config.yaml
encoder_arch: "convformer"
dataset: "dead-leaves pictures: piles of overlapping shapes"
train_examples: 145000
encoder_moe: "expert_choice"
encoder_num_experts: 4
encoder_conv_stem: false
decoder_cross_attention_every: 1
optimizer: "adamw"
Rows from block 3 of the image encoder of a small image captioner, named by matrix and row number. Rows with one number within an expert belong to one neuron, the router's apart. Each number is 50 + 12 x the weight over its row's rms, rounded and kept within 0 to 99. All counts start at 0.
Before each expert's rows are labels from the 100 images, of 14976, where the router gives the expert most weight on average: "strongest on" is what is common among them. Only what is clearly more common there than usual is listed. The data: dead-leaves pictures: piles of overlapping shapes.
# router: router (encoder.blocks.3.mlp.router.weight, 4x160), inputs 80-159
# up: expert up (encoder.blocks.3.mlp.up, 4x80x160), inputs 80-159
# down: expert down (encoder.blocks.3.mlp.down, 4x160x80, transposed), outputs 80-159

# expert 0
strongest on: earthy
router.0:37 45 61 72 72 44 47 48 39 58 50 58 34 56 53 74 32 68 44 67 68 49 48 51 56 52 52 27 57 47 64 52 61 52 61 48 47 62 34 29 53 19 39 47 57 48 66 55 74 41 52 53 49 62 54 24 34 53 38 52 49 72 44 65 50 46 41 33 30 60 34 51 42 28 38 34 55 55 58 87
up.34:33 57 41 63 33 66 39 51 65 56 50 55 80 27 52 56 51 57 49 36 26 43 50 37 27 58 44 24 40 47 37 52 48 72 71 58 56 48 53 53 35 37 51 80 47 61 47 70 45 61 43 58 66 46 71 77 46 53 63 43 64 69 49 39 50 59 37 40 69 53 37 48 53 47 57 36 55 48 64 44
down.34:34 54 53 52 18 50 68 58 14 54 53 49 33 54 42 61 46 40 61 56 69 45 29 38 45 54 48 46 38 47 61 65 45 52 64 61 53 63 48 38 63 40 44 57 57 51 55 65 61 40 48 66 35 42 50 48 37 48 44 46 44 33 51 54 57 47 53 55 66 56 49 41 60 57 52 54 50 61 33 34
up.35:59 64 45 42 49 63 44 46 49 48 36 21 46 42 37 49 34 43 58 48 53 76 57 46 35 57 46 46 61 24 59 29 49 65 31 49 35 54 44 82 56 50 73 42 45 52 49 65 44 49 38 35 40 40 67 57 46 35 72 51 52 53 48 41 46 51 34 35 50 35 59 52 50 54 61 46 45 30 55 49
down.35:40 44 37 58 40 41 28 44 52 36 46 50 31 62 36 65 38 52 55 63 60 40 64 42 42 35 58 34 51 33 66 56 35 58 35 37 52 22 57 52 62 41 42 67 50 58 43 48 59 52 50 51 37 46 53 63 44 70 71 36 68 64 61 31 59 69 36 29 49 46 66 45 49 58 51 61 35 44 31 71
up.36:48 55 55 63 32 42 42 67 45 28 35 53 87 53 43 57 41 63 79 38 55 58 65 33 48 20 47 39 49 38 67 52 32 48 48 48 57 54 53 47 41 55 57 51 45 63 27 61 54 67 37 62 40 47 38 65 46 37 63 54 52 54 43 41 51 61 59 50 65 32 66 40 59 54 78 51 41 45 39 56
down.36:29 53 38 54 43 52 36 64 47 47 42 49 57 68 36 52 36 52 49 52 27 67 61 34 55 51 43 40 39 33 40 50 43 37 52 48 52 36 38 42 51 78 53 44 42 65 38 54 51 69 60 32 50 57 50 67 78 45 38 44 64 44 53 43 62 63 75 68 37 34 67 68 50 29 60 42 39 53 43 35
up.37:45 52 46 57 62 61 46 46 44 41 15 41 70 57 39 71 50 48 62 57 39 69 67 32 51 49 56 43 43 33 45 34 43 63 45 42 33 47 40 56 41 78 62 60 55 56 64 50 39 62 39 46 51 50 45 60 74 43 60 51 65 56 55 35 69 77 45 34 60 52 70 64 42 49 58 47 53 49 30 64
down.37:57 75 54 29 67 46 50 49 46 53 32 32 53 99 52 59 58 55 34 45 67 55 65 37 62 33 41 53 44 58 56 38 50 50 34 55 57 63 47 59 51 55 52 58 48 52 58 50 44 47 53 54 44 72 62 47 52 73 62 49 53 49 60 61 63 46 47 53 48 50 74 58 46 42 40 46 58 36 53 67

# expert 1
strongest on: cool
router.1:45 48 46 39 60 53 41 21 57 50 61 37 39 61 66 39 37 38 34 60 48 41 45 47 27 72 43 51 23 70 38 44 67 60 68 47 20 68 58 64 48 30 82 53 49 50 50 41 48 32 44 54 43 53 83 44 38 62 61 36 44 55 66 47 38 51 60 52 59 72 52 49 37 48 42 42 35 49 53 43
up.34:50 65 53 72 50 56 42 76 36 36 21 57 62 46 35 72 57 48 51 54 43 76 69 50 40 36 36 51 66 42 60 38 42 67 31 38 49 27 43 42 45 73 36 50 65 68 38 65 27 77 46 30 54 49 53 67 77 45 52 53 63 41 39 35 57 71 35 50 46 38 65 57 38 57 46 69 49 39 43 43
down.34:42 42 59 36 36 37 37 46 60 40 62 61 56 32 40 61 46 43 49 67 30 52 55 21 53 67 23 73 46 43 56 49 56 57 58 49 54 29 58 41 40 66 63 64 49 64 53 37 30 81 56 60 45 40 42 38 64 57 55 53 47 40 43 57 62 43 68 64 56 53 66 40 66 53 54 57 38 50 44 38
up.35:50 50 51 69 33 61 55 82 46 49 41 56 53 42 43 71 52 58 76 37 55 57 64 41 74 44 58 52 77 29 64 45 42 52 27 68 60 48 47 52 58 59 18 42 46 51 34 64 60 65 52 37 54 46 29 60 49 30 49 59 55 53 26 41 62 53 45 43 54 33 58 49 57 41 52 37 56 60 49 53
down.35:49 49 66 64 53 41 35 51 42 43 45 51 46 33 25 73 44 31 86 42 41 54 49 36 52 47 50 58 43 43 69 48 32 45 23 54 51 57 48 53 50 48 51 47 43 60 59 58 42 54 63 55 53 48 43 42 46 30 34 51 45 26 40 55 61 57 57 71 46 28 33 47 66 42 32 43 51 42 43 44
up.36:49 49 52 54 53 50 52 58 25 36 52 78 65 39 17 51 67 60 63 54 50 41 63 61 65 41 67 59 44 49 49 49 42 38 52 54 53 49 38 36 31 58 46 50 50 57 37 51 45 47 51 53 66 46 31 66 56 44 39 66 54 61 56 44 49 45 58 68 49 44 58 59 48 58 68 64 51 55 32 41
down.36:67 61 68 38 52 29 50 44 48 24 45 42 57 48 39 40 48 52 75 44 71 61 52 44 55 58 60 51 43 52 59 49 36 52 41 47 62 62 48 68 68 54 43 44 32 34 27 69 63 44 52 65 41 46 58 44 43 35 61 47 46 40 89 52 40 54 52 40 50 50 68 59 57 68 73 40 33 52 37 58
up.37:49 52 53 62 31 45 49 83 40 47 39 55 59 53 49 53 38 56 73 38 59 73 63 52 60 36 59 67 69 47 51 59 34 57 28 60 52 54 46 60 53 58 35 35 47 46 46 85 57 50 48 41 60 30 41 67 53 32 45 43 45 43 40 36 41 62 59 48 60 28 69 57 72 57 55 52 42 59 39 64
down.37:39 41 38 53 45 24 34 54 60 27 59 77 33 52 40 64 48 47 49 70 54 54 62 53 52 43 58 63 39 56 58 53 52 66 55 53 56 48 54 35 36 50 43 47 50 56 57 33 45 50 63 49 53 44 54 49 40 77 60 41 76 44 57 53 40 56 58 58 47 76 48 55 49 45 54 33 44 66 45 55

# expert 3
strongest on: vivid; dark
router.3:59 43 48 55 37 44 49 67 61 37 42 38 58 76 41 50 69 31 37 57 41 73 62 47 64 38 42 59 48 62 48 45 46 42 54 65 57 36 46 56 37 78 57 27 53 53 38 36 53 48 47 34 43 51 37 38 66 57 40 50 35 31 52 61 58 35 61 71 30 50 84 37 50 59 55 71 38 38 40 62
up.9:51 50 43 50 46 78 58 27 52 63 34 44 44 46 49 59 44 58 59 62 52 55 44 26 42 51 38 40 37 51 63 24 50 47 46 23 31 57 38 72 47 58 71 45 57 62 56 57 64 50 45 47 31 36 67 67 54 60 75 61 52 54 48 52 61 80 22 31 51 51 56 33 50 53 68 52 60 29 44 51
down.9:66 56 74 26 59 62 40 52 39 43 45 53 26 46 38 49 48 44 41 63 41 34 37 44 63 59 31 35 51 61 63 54 63 50 41 35 30 55 28 31 32 51 64 51 49 58 51 49 42 46 39 54 69 61 30 65 37 61 63 58 56 37 68 47 75 60 50 43 74 62 62 61 41 70 48 53 53 52 38 38
up.10:66 57 50 56 57 58 58 49 38 62 53 71 38 56 36 68 45 43 29 56 44 74 50 45 49 47 53 51 57 31 34 22 63 59 54 69 53 46 27 54 57 61 57 51 62 53 66 54 44 74 50 54 56 51 52 42 74 45 42 71 58 58 49 32 27 45 40 46 45 63 51 53 29 41 69 61 51 43 40 34
down.10:49 49 56 32 20 54 44 60 57 43 40 59 26 61 56 46 45 46 39 70 61 67 41 56 69 36 51 63 78 53 75 45 32 46 53 42 53 47 45 54 30 51 55 47 54 27 49 35 43 50 45 31 33 48 48 46 31 35 47 44 50 42 38 58 71 36 65 42 37 56 82 55 59 46 46 66 32 63 56 47
up.11:35 43 50 76 33 59 47 32 58 40 36 52 37 24 46 56 52 47 65 39 52 61 40 48 38 44 35 30 37 53 64 38 48 51 59 35 25 49 47 65 45 80 73 56 50 59 55 51 45 54 45 59 43 51 67 66 56 66 58 33 56 46 55 49 62 90 44 36 60 56 51 41 56 52 51 36 55 38 45 43
down.11:55 69 57 52 72 53 50 32 44 54 44 52 36 15 48 46 33 43 37 68 35 48 43 47 45 56 27 62 56 81 48 67 67 36 70 36 47 51 63 40 34 69 54 36 41 48 57 46 22 44 50 42 50 73 56 42 51 61 48 59 21 25 45 50 72 35 45 49 57 38 52 45 42 70 46 51 65 30 53 18
up.12:39 56 45 47 51 54 29 32 66 57 66 44 55 67 53 46 40 39 37 65 51 43 46 43 46 59 39 45 33 67 53 60 55 51 76 15 31 45 50 48 50 35 64 59 36 38 55 44 60 38 48 62 33 56 79 42 27 82 71 26 49 48 64 43 42 61 53 58 60 57 58 55 40 44 51 50 40 42 49 56
down.12:37 57 42 25 65 49 65 49 73 32 70 36 45 43 84 24 42 61 39 71 54 51 47 48 52 50 52 43 34 62 51 48 60 53 47 51 56 45 56 51 34 50 70 42 50 31 54 31 57 35 50 57 45 65 58 31 45 76 69 33 44 33 64 53 42 48 30 43 58 66 53 48 59 54 49 63 48 38 45 73

# expert 2
strongest on: warm
router.2:63 52 67 68 43 52 69 77 41 45 36 66 54 35 43 62 58 57 67 30 37 34 65 62 52 38 57 53 60 34 54 66 35 61 43 54 68 46 50 33 60 54 21 52 34 66 34 76 48 62 31 57 72 44 31 69 47 42 37 57 56 70 39 31 44 42 48 45 53 30 51 49 57 47 64 34 61 62 41 39
up.34:44 58 41 42 59 53 50 32 55 61 65 55 45 74 60 36 35 35 38 67 62 34 39 36 30 52 52 20 42 50 61 54 56 61 57 46 47 59 50 58 55 44 63 51 41 60 57 34 73 20 44 66 33 51 72 44 36 82 65 30 47 60 69 65 48 66 58 36 38 65 64 53 50 49 43 70 52 49 49 69
down.34:26 42 44 48 39 27 52 48 66 42 66 53 63 52 52 60 46 68 77 35 57 55 56 66 33 36 38 54 38 66 57 55 82 55 52 45 48 41 35 49 31 57 37 46 41 58 43 48 43 39 52 61 31 33 57 40 33 59 33 56 56 45 49 23 35 54 56 55 29 61 45 37 51 48 33 36 53 68 46 48
up.35:50 64 40 51 63 58 55 21 59 54 68 26 42 53 69 54 22 43 42 70 58 60 40 17 28 62 36 30 26 51 55 34 56 61 49 44 41 61 37 80 50 47 67 43 59 50 54 45 45 38 58 39 25 64 78 51 56 63 59 42 50 55 58 59 57 62 57 51 43 64 54 54 42 36 51 51 60 27 70 47
down.35:28 57 41 54 47 63 48 42 61 54 47 28 66 61 55 44 68 54 23 52 49 58 50 56 28 32 70 51 44 57 48 47 45 63 73 65 40 35 55 55 34 51 56 59 36 64 34 41 56 58 36 70 73 50 38 70 62 62 74 41 47 57 57 37 41 61 31 57 73 47 45 60 34 53 37 69 49 34 43 46
up.36:35 63 50 33 58 50 30 33 54 55 45 46 47 69 54 48 38 62 39 65 49 67 65 35 38 44 48 31 41 47 46 38 55 65 63 28 35 39 33 64 51 39 62 66 63 57 51 30 69 51 37 58 38 46 75 48 56 67 62 30 60 67 67 51 55 80 45 58 58 63 56 39 47 61 57 55 40 45 47 69
down.36:38 75 56 53 56 46 40 45 57 59 68 53 38 20 33 55 37 36 54 40 40 49 40 46 40 47 31 38 36 71 50 47 53 51 53 45 49 44 52 49 20 68 44 58 31 60 54 34 54 32 50 46 45 43 56 37 46 64 49 51 61 38 63 68 55 48 66 55 72 62 56 38 48 40 46 32 22 48 54 37
up.37:40 49 44 66 49 52 34 41 54 48 44 61 56 44 48 62 74 43 51 58 56 45 54 51 51 43 42 43 33 52 49 53 50 41 61 22 48 42 49 59 31 70 54 66 43 41 57 34 48 55 40 60 56 48 59 54 41 51 63 47 58 43 60 61 79 71 62 70 55 64 82 62 49 47 53 26 43 60 56 23
down.37:50 62 38 58 51 53 38 38 46 54 51 43 63 29 48 52 75 56 53 52 44 54 45 51 31 66 41 45 61 62 41 42 61 26 67 58 57 51 52 38 42 41 60 50 62 47 66 21 34 59 54 52 71 59 68 51 50 62 65 50 53 53 26 50 39 36 35 63 64 67 60 42 52 77 35 39 55 70 46 64